{"hop_length": 160, "text_encoder_head_dim": 64, "text_encoder_bias": "none", "norm": "layernorm", "attention": true, "learning_rate": 0.00087, "beta1": 0.9, "max_grad_norm": 1.0, "ema_decay": 0.99, "weight_decay": 0.1}
Rows from block 3 of the denoiser, named by matrix and row number. Rows with one number belong to one channel. Each number is 128 + 32 x the weight over the matrix's rms, rounded and kept within 0 to 255. All counts start at 0. Numbers have three digits each.
# convs0: first 3x3 conv (model.enc.1.1.convs.0.weight, 192x192x3x3), inputs 24-31, a 3x3 kernel for each
# convs1: second 3x3 conv (model.enc.1.1.convs.1.weight, 192x192x3x3, transposed), outputs 24-31, a 3x3 kernel for each
convs0.13:076083111116132148118132135024051077117131114206221205135146139114111107134107097095110130174154121137145132161140125054061100115084085074071065079078057137141102125116114122109121104082111143150158005016007152158146
convs1.13:104078103177174168171161178138145154109118115102085071114144155139128132134138138044076093101131114084065076219219193193215212138155151110116080101115102141132122111115109121115114065083065081090093080081073096080108
convs0.14:091088068141143123073115105122131134191183177106098105122127084119119109129121123097072102157130138110109124139119116098097061105115103122108078170164161099113123085066061106082072168125095101106114140155166124130121
convs1.14:149155160156178181106136144096114144089106113072093114144147153157170169151145141157114097146142122139121114169152139159146115140164149099084069168170167102110113119130109143129091119110079111115116136117135109109127
convs0.15:160185204162133178182119163141107087132126068180198147152143137120133130132148153162159150155150136180178145144078088143085088167114100103111138069081098147174180065104113089099131108115129142170161140166162139171173
convs1.15:098107092082087080058059042177148151180154166175164175126100120131085123107076120158102108150131094154151097142134139141117138103096115148150144117123114101100079143172167175185168192193158123159111098135103092118097
convs0.16:097141157119101182113129235112061125130131150135148162140135108145110125109118149148132098109148109116139091150083130133088119135115162112115044126145101125119128158171146132098116117090090088078047161132113109169109
convs1.16:128139183116108115145086107133098112150135122171168134130101098119116090146172158183130207143137165171219139102121165127140159133141127087158127091133116144171188102233109099229144062166117044098090134113094170115163
convs0.17:135171127151161131196180135121128134129102121135115141142125113135144121097105119117122163161155137187178168133138143174150122127097079119089165112113127174198144155159155152165190148147204128101125132125117158177160
convs1.17:119110126098085093133117139195161146179150101137140131143147097132090103144065111101106124123148106119138110149114171115123102109185156124156162093146127056101071118131153140147160144126096138130138125144154117134124
convs0.18:132089099149118106156108133160127070155143067124140119116137112134163130124161151118131122159134089175174190140118112150130122147154179159116075150129082172134099189196135174196152186178133097112124054116123111150131
convs1.18:105015055195124140197178168152119113181156128131144118085135124079145137110159147099132084187166107171181131110110136135080063212108105140115083170102086176121106121160180053085128083078106171118106104110147147093121
convs0.19:144127146125109145158142162163131130105124124156102127156141136189171113150176153135167181095114151173119174129135135137095090113084112129051093081113112105125118113157145097108098108102101155081117174112104134162177
convs1.19:101084149131130130145126107121148170079114150187142098163137118156127111113079052138159135130150145168151102120159132168160129099109179098129131113146154148153086146119148129087145120079144085090162254131028185180163
convs0.20:121138129115072111142072127122099090155149145102112105049089090076110111133152114147150138163175140162134118150142090186154128167108139161159138155153172154117099096090092171185150142155103158152112139129124166158165
convs1.20:155244092101151124048039064175201180098119125175181169111107149136135138133138137161152133115121114156145143110098104122129121089094097132127099128107082153111100128113138143145136162174174039090006133147112138127122
convs0.21:131088141129113151094087148159139105133096056140060039117102127073070113084096135124133102109118065104084031145179210113161187042092153177176134158131103157122093085110111099135159132159189132174178080105137068096122
convs1.21:166086070167125130209149151092125126098082088109058099101098115124126138142139129125083083165166119171166182102076124121104110152144149120108118137115140150132142106100146128126150115121123117120076149124085118146122
convs0.22:156114172142141136112178097144146127130136148110129123150149132157157142142119126131115137156110113182131163110118123182175161079096082130106134125113175111135133129174090149165104202163104124135139108114143146147141
convs1.22:112128114082127107070150090119162145132153125129134113116108101089114117089139121116144138143139146126102170154160109142143093161175146164128095156117112118105119096121110126130136126114106164116151120102158128096142
convs0.23:112149113132162134107135110105118137076029079117100149135143160136138162124124144213206192156179161145141148123121124165147111153167150102115125142177151097145136138137115145143139148121139105159165157153112136151099
convs1.23:181123207167125175116043063141146164150135161223174148137105113136115126163105146139150142099119109099149106117128155128125115016069082094134130117158134092121076077151113117157119166194172141135169177153139112112127
convs0.24:067127134094110139120118163079105181117121152109058163124111119122073093120113115125098118103111152088071149129113101113074126092078107081050124090046096137094127067103117074122124061130124104133116155185142145173126
convs1.24:103101082081121116064131105125144108120127117113093068170163192196192183123111102185193198139144175166173220130118092137139109131144124161145139138150124135212185145152166145176145110175161130115079119113079122132071
convs0.25:176129117185145118183130144142161124138133137102090112139135140170162149141112117149146120148140125136179141150133138141120139188097104141118120143116124146152156127118131118128124104154123119117144113149134129148133
convs1.25:079113091128111082124118101167157126177169118159165135120125128126077088128098143087116146155154113169138093100090118103135150152155136110128141132132099096096083158138119149135099149172098166161146135124140129109126
convs0.26:157122131175144140162150134101094111086137162100103105140154122106104077126100089157142146138126139122115122160154151158135133171151134079114154132138152147140154120113117082092100074071063138137131112107101094070068
convs1.26:124127136115143144121160137106101170142141194152172197082113113127169148168193170161141118100095084101109120134128114111125134131136109076067072126158150168197166167145104172139104187163137088129135101154158112154143
convs0.27:141112152133090127145044139151139141069069118163162190147123167151126159098111117177142161124115139104064143086104111123100108147103136111094144103111100106111080159141154158140138094143117147143167111153140142188134
convs1.27:162107119171162118173178083163157115169156137133138104128104129121094087148122077146185131137158133083117050110158119149154133141126119151104128130141150085149131121119122110137135115178141171110144160143147118096086
convs0.28:037138139098118139083139141160143148141133129095070072119135143101105105122092116052074114070099128109105111152081059153096115147080122174191159113118092097096124147153180129126155114108161120119114097121085058106126
convs1.28:203089199185094220140065183148132113177142125172139104104133103115119118108114098205174215193175213177110203160082125151123129156105131211148092192128107184111112128123152125134154153138172075104046107148108150194142
convs0.29:168150137133147138144115145155165142115085101125104119162167145182187196137131133151141123160137135195204186159179134136146100157125096134110154129111140117101125078097096133158142113173181149130116138106137119100116
convs1.29:145134125109107095078115079146163145144160172132157170124120132120097108093092099103119118115159121110160101138156133102141115080116093118137175131135151117099137080107103109157131144229152162124157170145168148119105
convs0.30:141153136138153150129158125146115093177170147159149114124102101137137104110127130130093137117117109149150141072052087176159139149194161139084108151144156153149131110142126139164165142164169106119127123140114144125137
convs1.30:150121133120120122083079068137144129162160135156153132157121069127118141119112140106142155117131130122123116110103122152140136129143180170145137122107108099128119105132125157147120185134091148118139111108129111161129
convs0.31:124112090116162119086124104119122115112138110123120123084105101121103086108104081134155119128171132116179148109140135135137136140151142145139082110128139133111137092137117121150136146180129088110123150138128133088104
convs1.31:144166116130111129129111114125156132145166154167189154180127143151127165163119140119084165114107130134146138084095126118125105106111126119164130125112128147106125103121094142166123147170141139165126171142101123123129
convs0.32:117074168112114084087052089163117096200210005148225035182183161152122126173137057000037154076104144101090161124195156074102147092107223140089120165160092133114000136111158144136133173137142148132065103036163169175051
convs1.32:144141066179172119114137134072169140007151162176171213151139080120091102109071109108227173077152149159131191133129141196157156050143091100193140124183182142180173191142143134140148156084142049186144137086135114130145
convs0.33:127112144138092090128062111158160140129096116098098159131143124128117113140145122111098143094054167119073152163155145078084111110095113154181175141083058142109102108044102139116133165198172125140112150170152118114107
convs1.33:143194122160189167148138149156199188128190189125151176137080108127191146082142125143174120117117100130100106136183178092071080157087110147154140106084099056040096111034079116066108131148175137224160149182149117107102
convs0.34:133116126150128132189135150079118147066118163147127094164133091122157156134134155124103080150152145169163123123089020162184167164128073082118142097113088129121137145099068172142091119112055133087091087120147085105150
convs1.34:142139098140128138084113153143097042138157176076140212106136170163140133128119121120099090156120136162153148182136092136125129202111056113131118148130103156160149107105136138108135170127147119136122076170233145134058
convs0.35:131170097145156129139140139133178161060101090077114104134168152115151140119123143143171174172155160157169138136135143145138127128098079083145147144154129149148135161134127132136120102118079142134148134148167165175182
convs1.35:104168130105146133093087084163177169124137127133144187127164150101134127120118163124076147131086126078070124154084117133084135100091122137091115148102139105040098158146136149127144164125150170163128080134183088101111
convs0.36:085104093097098096171154147152144153099115158088108102168143146141124139117114132071017070088106138151153168155149158157119135142118155143151165095090119139137169078067081136138129123108129146134158176163163169138141
convs1.36:075082105116124087156169134083059074111134117094109109132154104106105078095108076145142115149121134148079151083127144088126093087107115112133154167159179097082131142121095147118100083075080165157156133140143124138125
convs0.37:108191149108136129161090150105126123105106138168113167114122135116140134154123162094174145118175191054155160103126115127139093177111130064106163124122107105089073160069140108092092064125060137126111117123094100139115
convs1.37:096213061086119101106098114149165123124148150108111126113114154105113118096131110170160113146143151129131147132079113138087148107084197146099161125108154068135136161075196155145165113178089075142105127182134114147108
convs0.38:173101098159099114208114151164196133180139097159135102111125181111153159121136171137174110124140111188174113150175155130115099134047065134098046102117083108161125145171126132171112116178091134147163148178138130209144
convs1.38:160018078101067102132139138147124092159130110120114139108112122099082072108088103131038129163109175138103160152125119155163187147148185140093105163167144139170070102141139119151090111181092166119113140164122148156145
convs0.39:201149132166138139194154179089094137092073118115117156165160147127125155152155184151159137128140133155165135167120119146131114194170130128151134092114140084143170091129108065094088060076073132125141164131131125118118
convs1.39:074072104065074095053065112146113103169156148206198207105130120098127133079114105109105110102110110145118122121109105125122123114116088112139125073105077083104079172185145134142122117113105104109116137123110172156135
convs0.40:166130115110121117123125139158146122147133128100072083106080084106110088118111092164130112173140126167154176117125140128108122140109157181182153132110086117103089118137124167181167190192177134131126132095090108087077
convs1.40:135113111098119125116125120156154155143140128163174153122122116133149162174169142099103116096131136138170202128123074123132124063089112159137141113115116137175146128124135142141130165181169148135148124114109141146154
convs0.41:161143158119123108137159115115107115134123131114130108129140144163144124154130120157094133156128126169181162126127108130130106138187157169087109143106128133122127127135114147146144164131144142139146147127128151114157
convs1.41:108126152145129121120124111120115140152152153136148138134122094139092111100090097108087142163165115155158138100077102146154142124136150113135152142142109173120130121124137142134148154144134116132131134123111116132116
convs0.42:088053095127087108131102098191216205087072147181145168121132125125134130139124080075102081058079097102082083176173166163153113156171078103114118110105131092125138135113096164134126174117130124096128074085161076108213
convs1.42:121111176069054147141149228116105136152137148100112112124135099101125102113158114112153188099114184096108211129155146135150121173160154153156154161170196154150191095049121129092117137088085144129144097101071127146109
convs0.43:100144105052140109006149137103119095090150074127184093135108142127133162125148166138153103083200093038224069176109131096172189074165169166132107122095092073056133146143144113139154107163136160138172142134138175110154
convs1.43:127083165115074185128088230115120174143148177145158161145136137151115165128082153162123104118124100134116079100102126089080098115124147119125141137096123123068146155155132155139137116074050096075109126112119165140136
convs0.44:121133151130118131158145146102124168118138150156163217153165163123128103123154144137139159132137130158152143102123130105125124141143108093070123072121156142158182129121094099105063108114079102074131106102146150137170
convs1.44:112100128075096084065088064152174189148162167135150157100110126143138159075095137131133151096082137103100143102104087110124128153146141132126131094109116126120115139133120132132129118131139139132136145134107119157160
convs0.45:154182169118176112073189073113146145083119114165162187090098100082104117108143123168158163161138115152124077084086082114113125108145136095124193084117119132096109124129130118152153091117140135120111100127110163160130
convs1.45:201079048185152092168180103116114087130113093106087106111111110134124154145118144090145133140169156126133162109064122149125182137106110135084075149126091173131150108109176143100139131077098170109059130140094161181113
convs0.46:170141169183099118226040110135166151119127111138102096131157161094137142159148144129178123157136101136065075135096102158119146233146158092213125156168111229137076139149140156178146142188132117156118119159141155146115
convs1.46:175200070128153124056108143134159159135153177135128136126105158134119109129129063163134138198157164133129164130069032114106100119084188171143083132129104101131138078063116129134144132167142119124040099123136138107151
convs0.47:099097080113113113088098125131112110149152151147175185115130121099120115096102107117128134143151137195177143102082096172164145113097095144125114174178166162159158172136108190143122183120079132158142156185177169207171
convs1.47:136150159175191192106110172106075093097059094119079106138143162093113126145118116161117087131108063140133067152091063124117092143131058123124097152146118071091086132147156098115123135142145098143135111152145130147136
convs0.48:115104112143158136094121125070049009213223220248252255102117124136138135128145144132123110154122121132131124110120136149113128000000041054071056111141135188204160086108082068079081115129090070073048027039038178192172
convs1.48:056056126131105113152159145127132132146150178132149120131137112139129128154159136144124116086091057127120077134109088184190187155180189106102113079081094142126137104096118138156192154157183143142181062077093097112099
convs0.49:157123131116084107174059172177188157118134172121142120166115147180136124151162123200152149140149127154145174065143137198140152176123145147131123115120124137122098147090139149156139135212124143148128172126078158121138
convs1.49:120136091082145133091150091150177127137151144166144122113060106103115121144139083120169104100161147085161145100156104163154100082118154170117160111131180118192114108079145122151126090194118116077168175123141094089157
convs0.50:185164101104126131094142158152112070200180071127148096117131170129133146141126121162140174093100118098126119105143173122121127128139159111100050147154156083113123147133150102085076122117076115134138170150158119129102
convs1.50:097118183106115143121095101125143172117080075147102098155121170116092145119115132071146172033085181075124192072086124138124140094071113131136147120132166109095102148152052120151085112153130084073081167102092120146228
convs0.51:161083126124095106123178175139146167102100094092096115145157166142133162125081145151099136134135160144155175164131112107133130081140121188179117128107106130112163107169197155135178194099120108145141132127129142141165
convs1.51:137078169107092103110138117154135136136124145126151141136105084134155117087159127098103201103093156131100132164164131156115132150104097158190138137135142125127184176133078165122116136083156094116135127142107138130092
convs0.52:165106161161108124173152087060111149071092079126138131156188196186190183134140200120142109125164077143157017107108135102113108105160101165135079129125115123159133183218144157162139115113125121137129130111136143129183
convs1.52:138061165108116119018147085123113106118126107119118150107128133144106137095075133200099173139126120128185110104125144101134111150169152069121146099101118145074092056166141106142142127143109065087088129133118124179173
convs0.53:180119140128116119129121148173141127120106135134125124119085101144111127145122123150127136132136125125134182110120097161154156146125111195153106120095099125138133120139147157160171195208177168164148127124122165158168
convs1.53:120143095133153123140140119163160131151140119150146125116080089117086094146157128113133135137125127130127152112131129144125123177158153160151145143131133119125116149117112135115104125100099119128134120128118135118125
convs0.54:194160122143140111090147108087102105063101159176148145108114107118143141101103122128146105151177166163166142050094101181160151202174132097161110102131128134132136117108091143144137152186161100109094169167129122129143
convs1.54:194169210137120138100064030170124130172151183170136144095149156148143167150098143197133075155112100158153122140108110135115093073089118148124108119099119140111106088083049179165111168161124108146155148164142092152127